A small masked image model, trained from scratch: encoder layers 8, decoder width 192.
Rows from block 7 of the encoder of a small masked image model, named by matrix and row number. Rows with one number within an expert belong to one neuron, the router's apart. Each number is 500 + 50 x the weight over its row's rms, rounded and kept within 0 to 999. All counts start at 0. Numbers have three digits each.
Before each expert's rows are labels from the 100 images, of 14848, where the router gives the expert most weight on average: "top examples" is what is common among them. Only what is clearly more common there than usual is listed. The data: simulated fluorescence microscopy of cells.
# router: router (encoder.blocks.7.mlp.router.weight, 16x192, trained with AdamW), inputs 0-95
# up: expert up (encoder.blocks.7.mlp.up, 16x96x192), inputs 0-95
# down: expert down (encoder.blocks.7.mlp.down, 16x192x96, transposed), outputs 0-95

# expert 5
top examples: dim; crowded; cells: ten or more; vacuoles
router.5:541503425521478466522441554517499555482475546465486431478551602437530475434515520474460533432472396390560527542537526466495506443531466514466559549523512473521603431457557432356533506498569435542463451535412472498447440514574458505469492622467418531525545475504517534545585468436489422542
up.0:507411489488420532505501513546482473482582470553637538468411462526479588553531489490550538463569419509528526427497493595505536480546547484563491562548493511556452526413488467436446516595485522418442520543478429474497560445540517447474524543536493461498567579503506511465546545553468467536
down.0:536594501512422536462537436487580536434497485515531493450473478446558599463496486459493450540509436400496507485472506491426522534556496467501519529432553519511492538467639572517578481461550492573530502426527524483437558427537514486512612467560590506474413500452478468496572413455496480585
up.1:487546517439469518442452411440502485469483567423476574492497619496525494453470470475551472510521488424501547473476501419502503450551537503551512476461506490449447425558465453480545483485424539492559412450546484592501468511494446493476501503434488485626482514517530489479477516488521482542
down.1:411494545550569416553566541528490529475492473597429438504444380476442516471381548518432475516526505552437445480506522502495548466485506506398508621536477548573488518530523619456484436527536537499530573483458497463490578473495468479507532479498452520417547495428530560504522498481484541461
up.2:480557530449546480457494474556535501554544531459478482499516477534445386519531556400543490499507496555542431434498566573522508532521409546543513592454583540502451504478544392488504492399430529498568463524482539467529592480527563431533552508513470519527480471509558595525494379472543494548
down.2:445506513460652541495479465365549562505499590536403490516504508507457416465419510523437521439460524485506510516524496536568507377449517498532510497514597512569482510495501522599456476520549439467500454633562486511393463463542354545544582474467470466549448457487556455549484518519394569474
up.3:439479518513384517552529469502514547450562482454427549477503500542450496477499595534524463575505469526421409459510457486466468473464506568446536453458468496571544460455597589481558460442471501475495438534413470512521563554481482633496455416484511434548475470474619554474563519460533483415
down.3:543577495488486447501500498463496503420502485505530474407511599501501508501496501532474565623516553517518505669436428430531498427560453451458465525509439526543550480492485476504483358490421618454492493554496583495523474438471581387463473436473541540500609535428509433499523503533470527492
up.4:543513416526487516483458479458532559486438410454532518486480564458428487523414496452486514387505483493588532558578626514565495403512515444495443632460482557559533481495467480494572456463515516556489468493408545521476486482499506497519502510476434518568565537460414487611536468444581426552
down.4:523493626530421543478589468511453402481516441498500514515459410548519540546545489557501469576515576551457476485399432449532450542433485546463562448523417479465476546448499552568513543466438511486538507459634491498495490527372498531481504451489621541405490436530538380425463466542500529516
up.5:506467451558439450440432540486539508519513482508493531496546552484546482472569481427478505481520456498555561409458500521479478520438554415582589463500436480465560508445441537461478465500443489477455535372498443580481531427563537446521544553470519486530447520615377525506493494572512520555
down.5:549575402458508522454458476579513438516513568498577623393503550416510444497539440461512520523489495492480549405532449490449551443527438469596563465441538561539463502507511435529531473515376535433468452422480540456386460538438524528498488471461492415416427516539518460523509360504503462517
up.6:512614417461601429616477520547473464482553483514557541475472452442499529515534514402557518517607533541498512472549394573525562474505483588432412487447520437425518434496434528418590544445501519470455493403493472476452504415545554462529456461464533491514434493546443614568509543569518591459
down.6:486457487514569496491460471491452574499538403549516523440455407587517495538503524534423545495507412427442582387473507555478535487517487404488556462381422498488417562589457390498481534488487507480451460459430510422532463485467548541555424452520458565459418516556521426494483459566523516399
up.7:398529428532441521410530459471469448447541470498538425459455513425494449502488570585513491556451549563510495543512520467478547429427490548487553496502543578553456565496498452518533532486553507535438580539427458484554546549484529593476456497580501494464498554504554595572550519488491482525
down.7:451472523468526527451477529472503526446449518471389640509594559515539403530492506567440483556599462403532446600559467539506533459539455449538477518499475545565506485530468562520609514374522478491552526444537500489519480587502452489537612546534535570402510484457451428512512543471422477514
up.8:480414558526470414450490566527467465556384451599492580518448492504434481447505471444503483544540421467522452571554449458502454452517560460507520465444547556489500433592550438509476454531424505473595473419562557439473590485573562537513659496540497413492532527555531519513539481579501525508
down.8:620350464538561428561525558428482440492610518487502561537507440529505405517506472512453582480502472526500543510463414407494572537526534563455623470487548496540390472522564432561524499533522492390524503487482494451601527452555515483407455550473435498474470483485525519484476535474544400500
up.9:442488455426477513466465510494545559513497460584457604419502564555424485471526529530476503606592402473532491482483504467525557478424531393528482508508482608469472446500513530488563516512457551471523414489470436470498503546478435499495544476440601567422568480514413499615525608456525442476
down.9:469496464572470486498512443461481492541565536511510507529452551446520474515416566551448493378496535466468509594555448508436375397490522551478560514408522574621535536588508569476446493501623442546449527516507514512505491538496505549424474467448559397552546570544515503484567504418479481514
up.10:448464485515438532453562573471555448570560590535481480520449473395563530496482532577469487484510509459570472428536469491491446540611446449524519515570405535600556476422525467499481431566554497446464627417478524454468486478417497496531516561464478454490497623471561485486528553536537483526
down.10:428413442564548463411473525503537432493538567494501424564570508463536511446540452510427566467421428489489505577481512556560470469475519577541446596512539481521469444432481434539520477529486457454505517479463517459428471506516552448531531524490453431469493477461512534583417533464488457471
up.11:536504571552507467549494518478506360493460474528535409523494426476506493537469475458532440397575538514579521503481567486544426565540500483551492481501504510559496511436571501537427598414541500492365545463436452486569481433548564523459436442457521494443428529535513450537521487398464542428
down.11:518490496463494557434519461490450598460467461534473590526502463425505432512381545530465467423498524534472371546482531496480458479509650539434588489545498547563379471539525562554531449549503566548545446504550484519435582561470494506444561454496460502520534589411443399511557547535505480508
up.12:410512506450531479389482550488537527532402468478483533485526524453441479422493391378409464449425496437534589416493509463578533450464502542458450545530454497542571492443442470428529578436508478462396493336500453490548473461565572542446512441512527519475593478474449446544499438506523511459
down.12:621498437463465481519534466501421506444560514488480561505489554460456486586550529584539457471526521539528423523477409458479482474457480477567523445471418580393407503489480574501548589484432457512487608524450543554508495407529445551584480533487569555537475545529550588450464537452453382485
up.13:508582585506446457520440461485413549422481467511527542473519522447527556475477489524520533409439487484515523593558518528522545509513564459524493557473518487462481604416469516548440431537545557510497574565547498489484518485420515437536512439561507535485544475532533495531529484546558584394
down.13:521450530503450530460407610458473551567535457527409432559475460518397478483622498530553619513556546472500521414513523394488407578482454498520523541451510516565478487482512351446413541469524446515623500446493496438566479479560412500525548515496480526506500497590525473493496535487458439453
up.14:459503515490497450530577492581481546514558438450531476502453384515512429568426563600518487580525582485502439476478503576389440533516350553522458568471519569507485485529514466514485592528515541511534558513542421544483418445477520566514435559413507528447484493452498536517457516460538546522
down.14:606472391483563474475487568458543530475533494511488534478624636444519592510515517526518560495501484495470487479489499461503597482463513462602388453466445550443522490480490433451532485453535466550444513373574506467534582468585523538513524521470558541350482580536496568458447558448454473540
up.15:518541511510560480571470503486501540532553475540530538462481454608420525495480493440490422657491443578541418429567514415504536554570471497439444582436468519454417574526527593475541526499497420526523425489447416568430371501549505497456579458517458547546527472469492415528410447444566454476
down.15:388525445466498477503495501504527504518524527395482523537440536482467513481431537490474544385433516542466494511372548521536426397564589451494453516500535499623567432602508444480404464464520518468495535535584546494614476486467487568546486432502448455568530485504448482529537555436436532568

# expert 0
top examples: fragmented nuclei; crowded; cells: ten or more
router.0:503543484501485518584435468620465483471501596502513601469574490416402505522472539539477558483475475415488503516525455485553530467458516612460546487530442586490495437508465508542501485494500436430496578463543502617521547509510477514459569510449483485460607491506519500414490484593517477462
up.16:495494502491481568436484506537560475507537557533461570549594588513490448512426431442505440513494480490508546496514425461562555473558551441523492459546564526537475457537508452521603460483442455480570411409480584534469597432544534566478525521497494499568453486532462548465462481524467502556
down.16:489509517522551520510552504442478440501434522479464442528484464460483500458417553547437519483486466553413501562462534500486526464445502462498560488576503417531425542573447521429497520535488426522497480590537521496467487544478432490559408543543488452530444555572539529497498470512462520537
up.17:501474582505514529507482490509494511467506477458472539438507500495454480545430467497572515544554518411458536506510384431418483492548458506552540470488594533469487474575513529492539528466503473563537343606553515576475529493471432444480531526439562539473525492518492560465441513513527506558
down.17:448515450419556448490506443568589476434506554556546498532447546439481509430490514485404389456532525575519510532451585560526465467503531478503487525508493533587464463550532561540455454476484517541551570446452410501510523523476530457375524457554458474522410464471533420596525538466412524489
up.18:450567574509439495456518492355454447478497546592490387539443496519530461538387503602475567570420440468519563442482561419518440519417445557540544541519540515536388437464517420449463451455504467496508422520513529498486521467487507450517524496550496541491475531580557505433528485457486472514
down.18:422458550358555504479457473470473589532488531464485528450486446599440478497482476525609425460530417481456414488573521551452474515513456420499479433487603567525516477537523575557477497533603555447535422487585563510456480459496548533514561481522531512445463510522501470539434483442598466520
up.19:580548476558515432538467507444465614523567502531565516399544545491450479607546459460543458464464504502578439488552568465546495432486469466474492515479509564383441551562525480566570533464588542597518504494480444495510486460619485397485463467477461572537485565507462447573487516496602580434
down.19:498566400497560396567289485539631612455531486507546516567518497459547440524535485442498532539520483519487544533492499471557512482514465492544525462472519521474524451546541439435474507545448483525566554570492565459501442515512472391454454558573483568483404639502476503432463501445548537602
up.20:550484476509415538491574525450524475503552451506586506470479532564484609519444497534440541497624463483546552561456425587393426506499486499464513461527511504537455537556517521500482442412491525457482476518497536543450435490500550505510545492530565516521529551584478562527508518425521532556
down.20:581586587526505498534437581426496483539591456490487527494414549550515627466464466492492534451517412460542512570498597541487476530540563519406525553522568479568544459524471463459448553445461531464509566579528545494439518465469432491521396465520478580473505553564480495618539572467509538504
up.21:455491509454415509503427506530441502503591584533459523431457501573560488485568562577540377495479508429541583509494477501496490560449531477516486527442450578400392431440485498520462562558410469455599440477531551485458485538487524577481341478445440560444456562433448509431473419531496503465
down.21:444481525545542619492454499487540583476498489483481452481489497500577482391494467461465531506547496540517482562464449430419477438518488481575583512527503459515537540432415537411563537585507515574518491542488468453404505514558595489484487537522546569481445469523455560491480513579588483461
up.22:531465469559460574552568485565490463504501365494496561621438587477503457481485503471567533480448573530534615496428513480516423513403458513531433570505483632495468432476411459475522506465484532493386493496470500489539493494489446511477437428457425438543386467466464558529576516490430502464
down.22:401478428456480522410456526504500523506478535516530498603488491496446529468665561539468420497513408485520520519457463498543518552500520553530516543477459526583550413546481472497526394466550452520564478536479515527455544485509405541447497487483584541461397478481507476497480449466576452299
up.23:507436521570535467516456514522573405512491536488451642636521579578490479537508545493466507513529580474511569571596448540563401442553513534503517463585518408469453457562604431494504534553543449597543527601536567476512593518526481569549521540517418492494483464537510478547449485497510459542
down.23:523499503521454532547440519418465560613514524506498380424513507543522528532480523598465515478475458525509441530482525439496488522505578422490549507434499538524568503453455536516529446517449567523464580470463439494541424538499493513448520427506562428442574458496528532468540434482528591518
up.24:509511442500485541534470585567464480637465566427510474405524522461502582483555417506548466462468435518430430448509447486583529468543445433498484557522435470497497574516480466459536486498466505533502477483423561471444488549382532442523503466474495492405485483435487535502537422526453467609
down.24:544475384511601478440540544414498461423626626537491475575553431486543470560507462481518539395411429512542539526459508524506504559464487495541457466611498439486436498465512435502551585462429409458482449515505522473499545491446539560461515492484392483458502382579525457469477554525550439454
up.25:510491392486502440582482476472552539438466584516436630446465526501455610571482512446405490448556452425461587481401533476541443510466501522482511485489479505473542457483539541433484497554536421568438556427623478499570564510535541489588462543503477548501518491429479489418434503489499473531
down.25:453542592457562449565569471575478443616530484493550485547535445486558453528619542488586523518413543574485516388567476561489562548462492555556530475434559518387475550567497462498518515509517530425563499491403434455507496480586529493467425518553579424562454551498531598468588424441573534469
up.26:503530405460494489537472581504553497611399534583458584476462487487435512417547502536575472498503550516458410415487472508512499500529507509516551544568536470538475677400517504401400462525434433451532547519533495591546490461440421508465540467484503505471435456592535522640637496438493422502
down.26:515460593534600448425506473376484517500558420516530521566451491539544501592375487463462483419565571529559527523508399447542418512471515424452451526506514510501526434460538485502513576600570544560385481485441474476448493487504509502493511509509494478567522538530480513418391482487516524539
up.27:473568498468534578553549508433483550599358563556498430516477498589407570446468536399514430525471420472465541426477427454449386479549459482472501526526526466417503520604468527483456487476454466524523507438429534468503432526550494519403472484492566524525599503491511597475535485497498451523
down.27:447539574506479479517395453483532443451571469522529557554492533528411564508531507480503489536463515472497533590560522437410473526502492527511480511430498459497504440362456509546468472488576521483397453513565421472469500563516473503558468483511555436581502583567478592394518521521453502524
up.28:573521492425453455454498532518513511444492450489504443498522478503536435549549486481486456342493474487478567493495533506442576534523439455402472496422515498440514501485533479504458540455452495611501514569514605593523530466602572552419463546514543502537496474480477469479482547521400480435
down.28:469441461550495498491467484437441503504624485424471469503443446582510554480527380445472532604473504555511435505511488490579419455547518517509451448579479395445483500463462493459526599525478412471520502455542461463463467551398455451504548511460459508502489419423506473463445516457518471569
up.29:553463498555524515520498519489536464411539514512502505415472510539534381542387512415528513514553506482442585507497550518511497434486500479528473568541499498476589389549345537520558494564589464477546441493546479416566520452416515501548377449533502471520514444428434473577529522592504489505
down.29:468491494469504526528492509505548457580468502468434490511481602392486484489575522560469521592463523540579413537527397487539482492510444439522501513450531536535481488397532438473496513447461487528435557460568474574477418437526534594473617528478550632448465453507575537458485482456425531467
up.30:526535503425439443489477418449494536499521400420492464484624434476538451454563432509512554534457504527456489496491479453490481530479492513493548511406529537539412519464515554498550508513578592481477498523604475476419509473531501487588456503420469616454481533553513417473448539512512621566
down.30:585429468621523417479501535490531559459553492588464492519488442560525551485519345469545462469394561481516492436481514571537544497552494453459442418520478595382476433567474385510472500508496504465593539488544484512543512449558493578510520510486471441500527594499514525517546464530488457439
up.31:535486572538467492541539429552480551499455544604532471565511487468528435435487541472419506388502433520520478542466544516528599550572588597486460443441487463412573446462481521430442452496629513457568479550512448438530550474546450611487468556482541437467439480457486453481405523498574582424
down.31:434508483537499544555572442595465546434400471511482526529502519509493487444547516424543553475526524501572446497497430496480540641506522558546444470439567544454566529505425417480506547446475466569540617559487427521460502475628431591438501505451583445477446551462514480532553455538491579422

# expert 10
top examples: magenta stain; ring around the nucleus; cells: six to nine
router.10:482533487655515490471509476630487531519504402497482499479495449473492527500460512442435458490562567504409448534522490423475479472432610475532554617543534506528481521412543594601485534554558587570481605511524472453511547452493557522466383451433528523548406480481456505516461577537528530524
up.0:454505491524532514605531489528513544473558521533473529491561501540497489561485537460411499561501527519497424521484451536409468434352567480476555503351466497463478571516494527445500505493514442580479480529446504487461388474451534392530494453466487485499474504501497540500516520514428493524
down.0:515460450477538476410560580468538519498517485457509546568440476460523443488430464494441403525480488542481444464454559469569536484638483506403528449439539470521505452450485527504423546516532487455556524437561499496577539496474526498492516454549509496508458499533550527543553546560464562504
up.1:612442486593553496454525478587409353517474471547555555474513459430338520510505533561541447514514489519476484479420442444511562636485537527515418463466449505524449532502535473517494453603429522459607530508497542521558530480582507385442544489530493444536530576456501525604550470437515467580
down.1:574491525430522496511511544495472502577469609558498492487435586483435542511554504474511475435502430531457549545465501483567537526453544466495528524587487517442532474432513435488436525459385585541457557480509524559514456554515435562451415506478533404542487442521497557526550464483533524429
up.2:495497442497510459533591599520510535578529477516587584442559578436452465488585523483621490483503528526510556441482488529527546533533512430442498433490513452444533449516514526471462531547564415499458505514462454478515556499470410443482489406454583442547534499455451568438489403509563530520
down.2:510484480582493547566525519524508528516458529410503530512395486496521500495449521462572449519428461477476520417486482509523525540482477478587497465558484563471455451497499469506402533542492537451615474494544534540454559415513436543440618549507500462447520519592614502449476447448486537543
up.3:484446447474433544520473501468464440428468482497433499523472591491490544514511624492529505572482554522499541491631442452471575458592374526561497443553450543344469471575463543428584479508481483470522513474429354529455520470545509420504448524507475471450503494486424574459557478485436528559
down.3:484482523536439550461481483531512485490437503515506530575538469536520470430485496522426480468517411374346699592508495464496455491443491526538446534499526484467605496485507480531613496541539386465345525460545531491494560525554497532461474464612590424496486530514527520449612559492461468560
up.4:541488471465398494428457518528416556454568514512550522495572495510411617590600481491431467458624478539467602484440444451475457458463495418502450464433458530437515492474485431472485523509534565465452470479433531475489514605566470450498462455456511487494550522499484541589543496479558481442
down.4:472483489549507375479479536462542540468513594542537584544562463527481428504475510546534530550550555423383505492482418464539521450479425483564524539424467538528537515510456387548547455492560504460527502487481578505578456621529485551441494397452539478426425629474592460496522453496519636497
up.5:437609473539509559490435533497419516479538503583527481444566512454435542512520449542516547529545424442486525528551504486538415546549489470528478473514439533460501463472552587424379426518581500516433629551413500450485526524460475448432504423557521483489508442521453529486505489571527545509
down.5:554539419497502449512520491486533485465526462561431513518474529566432564448500631491530526565544503440439528520512516512535379508387439463445495467487520524531545467489614491499450494430555560426498513425481417436477533527407493564497486559482459448459581497568443492581504354416563455561
up.6:394419523545526391528591522511503442508439530604495408474462536556443524532494517437478418514496488488420543572524536402472488574474484545474548556480529440602460476398479510529571502428481506403436548497525460518485484505558580518603437485482532474470519537564488506506394506456467500475
down.6:550512499517530558462482525612488602529556538530459603491514475365565466495489465487510458555485564516493466501517461577483459456573425479490462446507508581537379422596528570504501482486497548531525471498569460493504469455423474459503544454456451553577473510484505481563524545548509474539
up.7:476476453454460531487532502340466504550513464527606551516490472502539442532374483583436577538438498495467526562507512443517472426528488441490511462469439510483448477528374454512545547519534485543508445507496510432502515481474463520561440532434489504460568557452525463552543505505518456455
down.7:474510472513417461538407504514476481419481493559507476542361511536474457508419487519521479495521466510535480502511515656500526551568444513476451437512585508499470625516419488497572473464466532340482353617413576549541487480484429611450590501456447569522478537558480532577455477453491471547
up.8:440517431508421497427493415504545559485554540505444538476438558502495486537476502492518555560378534454466529576506442528532470480497402523484583502418399548474479551595502526570440429493496504613505413497458502565509516516620473541419589604562480514491531437488534507472504518538464473451
down.8:536540537456506538550569506470500525589470491543554525553517448500472509478549485485480528546586548418467609498459560541480515551473468495568460470515429452508378535546390477488535490495511447451486546544531614532513491449466414468620422449465435442475521522504473487522593546412439546566
up.9:430510520483457518455506524522527471521497434448521537455455440504494539468450519436454413509471516528501493557519497520470498477545558521517459471507509564529410476433510459519589507464443497469455483418532410575393542484545464487410520535529464506527563616492436571538474537476491619498
down.9:484507588449513580591452463515549487479437434527486521541576552431503566503445492543470519494505530542497440477509491599463464470511450440501452519571559461489609534490475565473482534506504469511533474439573493544513442421509456592615531550458513485527501392514449387410528450471495358462
up.10:534527528578423527498516569535511574488544540524571514465407542432530601524416411437425553502459435516540460418440524439407596488399477468510397503547526487455512464491553535490610474523465616488490478436556472546458507483493562457369479431435532469477539499477463562501512432453521505537
down.10:484521428556501433474546477528553455478613532543531577521407427474538497544583585488460543537498424514510430424522515486541523414527526470491426501449517523487499415525485451541508560463583585527501446530545510448464611532461422550447525540542457426510493485517470519573396413525594474442
up.11:492526620462467487547543602492507542576577534480382462514589529524571516648531456493485479619495454537481509518491550540515489411450442469558472502530502476547482496602472485576623555522451449473533500527503432470556470444512482429539521608475451539519553490522583589390449352509520490496
down.11:535449461478508500502557533441515475542490445402493480510454542594475518521513401565591449449507515472558471517487460496530539587528531410465507433486477490481623540458549420368607572492519483525492506468467441458476487486557498554569476605480482413445532603514447504500433559517430504532
up.12:498491544562441506567493482555534516447433455482525476436491454547474419473441565529539428441470539462496602545398586451528474501488509488502451475488585481584531457417525442485523550371519470458506550526483552478557488534458516487449616506515485519423451483531591482472469562516452473545
down.12:495585461620555530424511457455528583533477508556554507475507506490499569514489485509505445523484505514483439512502476501485487513412400584457434455466498498449522473534643547458459529505423462560539405597454475494455472442505605588526413536537514416554466495554565485530383555503522417549
up.13:519509524454500495539520542424426518486587614560615472488518493526441559470503559478487587486427434449566518540455462560582568570497441403469450486501461501448506573500486430561452541548495482495451472501487584475518551535510582454490468488513476428477506541480432524552523561573542557350
down.13:496497502548532529444632433488452497443553599437421528459536448563383522542478472535543561472482436478453442551500598544466552469577539494486503473400492516543514547559566509486553549427498417514466555475590566558450477519441555456528493521563507430536619571457598535557590514472473472501
up.14:554462443604516503419503533530479472436519509464529518499457544523507452508494464517482414455501470550441507494432541542505501492449450498528463442530562594623468564541459455427454477515580538486527567602519504531472515526443582527466543529461510519521493501502566552444513512394501443451
down.14:553525465527582566512432533564544498501423619560482529495455460441554404503554478496488493456550521494584507581499423531480479517578451461484496444507470469537498470576495498445506515476499462497571512545514501512484473525460475597522583498575476613471485423525491452553475619544384371452
up.15:537518499489542490532576512408489503456573521451471446531581460579513512591380487458464438480401514607528530493475421521519491465478531532506482522435522552569469523555401500608496550462493615500549471467540476472428542480563426454443498508505498465533481469485483531525541531482457544555
down.15:538547511343499537504533440368495592528478513450454518412486540549586418551451525511477426494540590543638400473465469527520511438470494436521495509443562480543492607437537483475435465503562520510562537524591520405511474497547461455555562552567497477550504437452477475511556536502493508512

# expert 13
top examples: few cells; cells: one or two; yellow stain
router.13:492408532519498391474498643627534530467464488467526517513467508545526542575482501557564477469485486538486509467397514479513472273591484500476496543546466487535452558478478516522532568542536540492526550528486554526511481575477551490505400509473512504401523499515384513524476437551522449519
up.0:485528476512511475574557569584385496420592491481547442495521456432467602549488476552527571516487532477484423451426577479495524467539519431459530460481496541558569458530530460447483655518506560488458479572477517514531470493599523457515531479551396433473527491400553506546561489562475500521
down.0:484542533541493545405519507487495393483477499443555467467499573539546455530491484523566469488430425514583453496565539484524500423414496472548558534503440530507392528531448478566507489395331519447534508516563517482574506490466456515535517458467643530604570377583503518479475432560608414496
up.1:455505473484467480482415514536471538506557513523499581495521495524520493494513494355408468444521523566490527507491505501463554513563536407440490454474468569502521551475455517531529444471582512565336572496444434570588501447505523432568505482515506463403598636530396424453518529421458551494
down.1:446456542412520475431417436528566542602538498398446438531459542508461571497494562465473413599530511534538518501595520498464441564481487429482560442526501503530527519420477543471451521471548434540491416572445510596485492453524458522492473425497431500465445531556509507490446482529424467530
up.2:511578460490517513484484479438448509425500482480510537476531506437518473537556502445566470407496505497587501397562398558557446524495404594590498533473503504484452499507499465454510433438408364457576566544513541491523500494500567406481499478548438514456462526467487561511539498459477442489
down.2:433449549501447556520505489546575418500432541447548468569559529574475504415549516501513522393536436468547488580450467576576543542545538529467448475490487561420562548503506450522461436476478540388401494503416518462437493475533460545473489529452514614504502538429537530455464534500457572481
up.3:569571468481530511524482509500435503557548542600419388499531488535538427449537496462567460491525423394565553472578514491530528604548563467579498459420458544509395477524482529554409523542486617510522495451426467533454521550568540350482524527481476471524570532562492583495520497403430383513
down.3:509505466532468553473541508540563428435466475496510477529543511445555474539461470502584572416436530415520472489482464496545514463592490521490574488440489546564518528472530590544457503531420437533512526538485534367494388549458514434515484483413522520564442543554570398517512554537490544413
up.4:490483435468475434527481477527421560532545404568570483492540429442464521510573531442485498523564536538460513413504443405522487513407546556455559482407467513454449512493571503532452539463483512452453577385507478554531591430551552432386508565493525561484457572621463508432504527506523543490
down.4:482460458577473608479473497403513460552542561463441494513531399501500517492521450576601484583529568486542537570449577497495454646483542493526578564570460521447611546535565474515526457533514498541442512593499514586435578462513533508515522489510595522527485444505505542521620540547569482487
up.5:508567565524562535441524484524523592479580497522499511514612513541571474449599520530495523599546519523462434432504503614495592524442407485528529461415511496503522517531460430439541504461448587495555566622450471543502435558426574515610468470508515576493439602539409542440556469550509457560
down.5:550604562483419585516462511472447594411545452508538530499473539507445456563529519475481523542575518467483494424502497418553531552563560481532387447408512538438532402486465389531439479568510559553543475478486529552526544513472486510425553534436632479487511432417502480467487476490509595419
up.6:476549519575519403424448451588600513456457539456404456455486505411420480446555543492522420544501484536529455503514483549556525531506481554481525452541490577580557504485607529521370546481534524507513543554479397549499600525523569565427551531502555481548448526520489463525530492452576502478
down.6:480523528515577494500561557484456519505443432576491522502567467451524504505480491452522606473480478514534454489542464437483446451464589470498473556511483485510389461534559519502466463432623497523488470414480343450494605492508569515506506530540508481408464559401493567477488431475506601503
up.7:509514456514528595540565454530522509502487457430400457539479481496492515449473480461536529526443552463518516497521473539406496577399509456521572395497429567424519434466530449504435474569436475483511521572430394511639440499466581431472581459457488545446582492490489505535436570506555444576
down.7:499460483562498571503539493549486589461561456503497468554409409538466436513405484452543443526377361516599513439537442496507497502477439546461593559544629398535445540477533517489541508445426501482542459499492471483527466503440492486490513495523533521478396518470484474540531495447622516538
up.8:548466382460399453586551517530451503563504453606548544515576465469477503460485606510524516454565531511473569481475458532465414488386534525537503489511505456435546489506517413458495401523469574399483425358486481447448478505488505493399506504490586453430430565464460498584555551460493474538
down.8:567424513415449453517455495455492465449484521509477522584466501498589627436454516382396492494541474431541422493547500521537523400557476534595519591456465478474605512414465402516591570510557484547503538480500524511429545513420563481489425524576488553416557521528513485396531586603472531540
up.9:466529529547473478573483515507426507403501507544519525498483558510460489488525422496512506457529518491466591460497428529569524477460506502604498578414503422457524525476549533548467471485466447477508672487427497496565595574468446418407550481500499483494416531590458437500450430546443456493
down.9:508592527443482534527459471580444548520535557531420396536556524424573525490557508457432525487517546508613459443461501528597486456552542467591569470461451510468486505586553564486536474485507449489437479422611469573564578382454526476527527523479454465548493529468460417387490515467444550545
up.10:546516478586482536590450478464412465578518515557439524621475577432544549491563480506485578498427522490544569463494483498388558499417607437531514466452555533444490496599519474457443428506519558499471542484501461405494431474483542483512494469505473480465487490550517471525442563574571565518
down.10:630498479532543526532479467500513502532450518440536544545453549423476510593529440429482491386469473529564587416623460505480503377487462468534537574440593480529537529488495598577494420530420504558485478449520485436517569550416598395505520530533437476498402497471462358554529449457498516511
up.11:457519515543464502575540513414499532451499539460461434464555514482626501492544570514510560551453440480423463485412464502433544466497497432502510492512550491497492486489591486480615436444359442489615549494537527570505433499529467515467427451539493508501412433460424605559516582522435505524
down.11:506479468474565502490564479439538504532481461479458475585437518479497515542496406554493521414504541546554472505480503507457504494528466531458449491488498473544550540475436399437502523514435509555452505538520588472537454541457589493652424544439539421488472403500552425455491482512472432484
up.12:566476475501440508528472428483457399481528513545480516402542515489465503425501508424431481542571437415446508558576487554617624449527515445568461553523549531492503569580396458499535495473537512512563529516520525511437550453514422463476476533464404472479638524526571444488542563540457523468
down.12:576565535461487521532519361541411568457436515546508513507514427454531455457463512610576457615528489524539502569559536453533480509610554458488462547595482514434533538551466562434541563467481426503470535485480593529517448428493517518480519477490592526554390469440452519530445519419533433609
up.13:547527494458446557495455490464408421529570431547420499457597510518591497508567452395469534467575483497474485542485526441494516544585471424441542508464562486475412433476524465468562498536521525518514530392403496508542416413577543526508523509494455536392579584505484539502483507509477488443
down.13:499457548573436520542477449498539481619441431585503511415630478533557584574570503492492497429473571476453440524462548479516584553533542474565498529359543487498469544429529545527476462535514552579538525441554426480471488413483525522508534524495472484535590532550579465438527457503547589519
up.14:454519564578472402555498446502465471511491466560432361529531465494413498427575544567454486401534431501452539482487525456506497615510433555449460512503532490513520473453562540482472498444533508482464600452502550493564534501409554441441566529590505476575448509506480539460502447555471494449
down.14:480444464460545518475545439428486573534497443580461523470481552497492410439455616482440464491493516461561426461550472536527538382483521550526561538486597551563436570575479551448453497452501579512509440496605563459540479558480532568500408405512462614452499502463514493532573472477432582531
up.15:386534489477480517499497526461566456587478486497493454502561532497506623424601553507466517506528386522473519561531483473452491476526510548415499515616557527474435483433499557527533487493542573496460415620573580460476463519525493514491510469517477409495516451471500468468429459494516552561
down.15:552448474464536489566579389543431482532577483492500515462524506557529392513424567492447576437465602510497478485470546551546502531446435490440508528466505550593516517581506464494548493493470535625564483458497547466499432447569416540582575485511462515489475539496489469443490588437455543575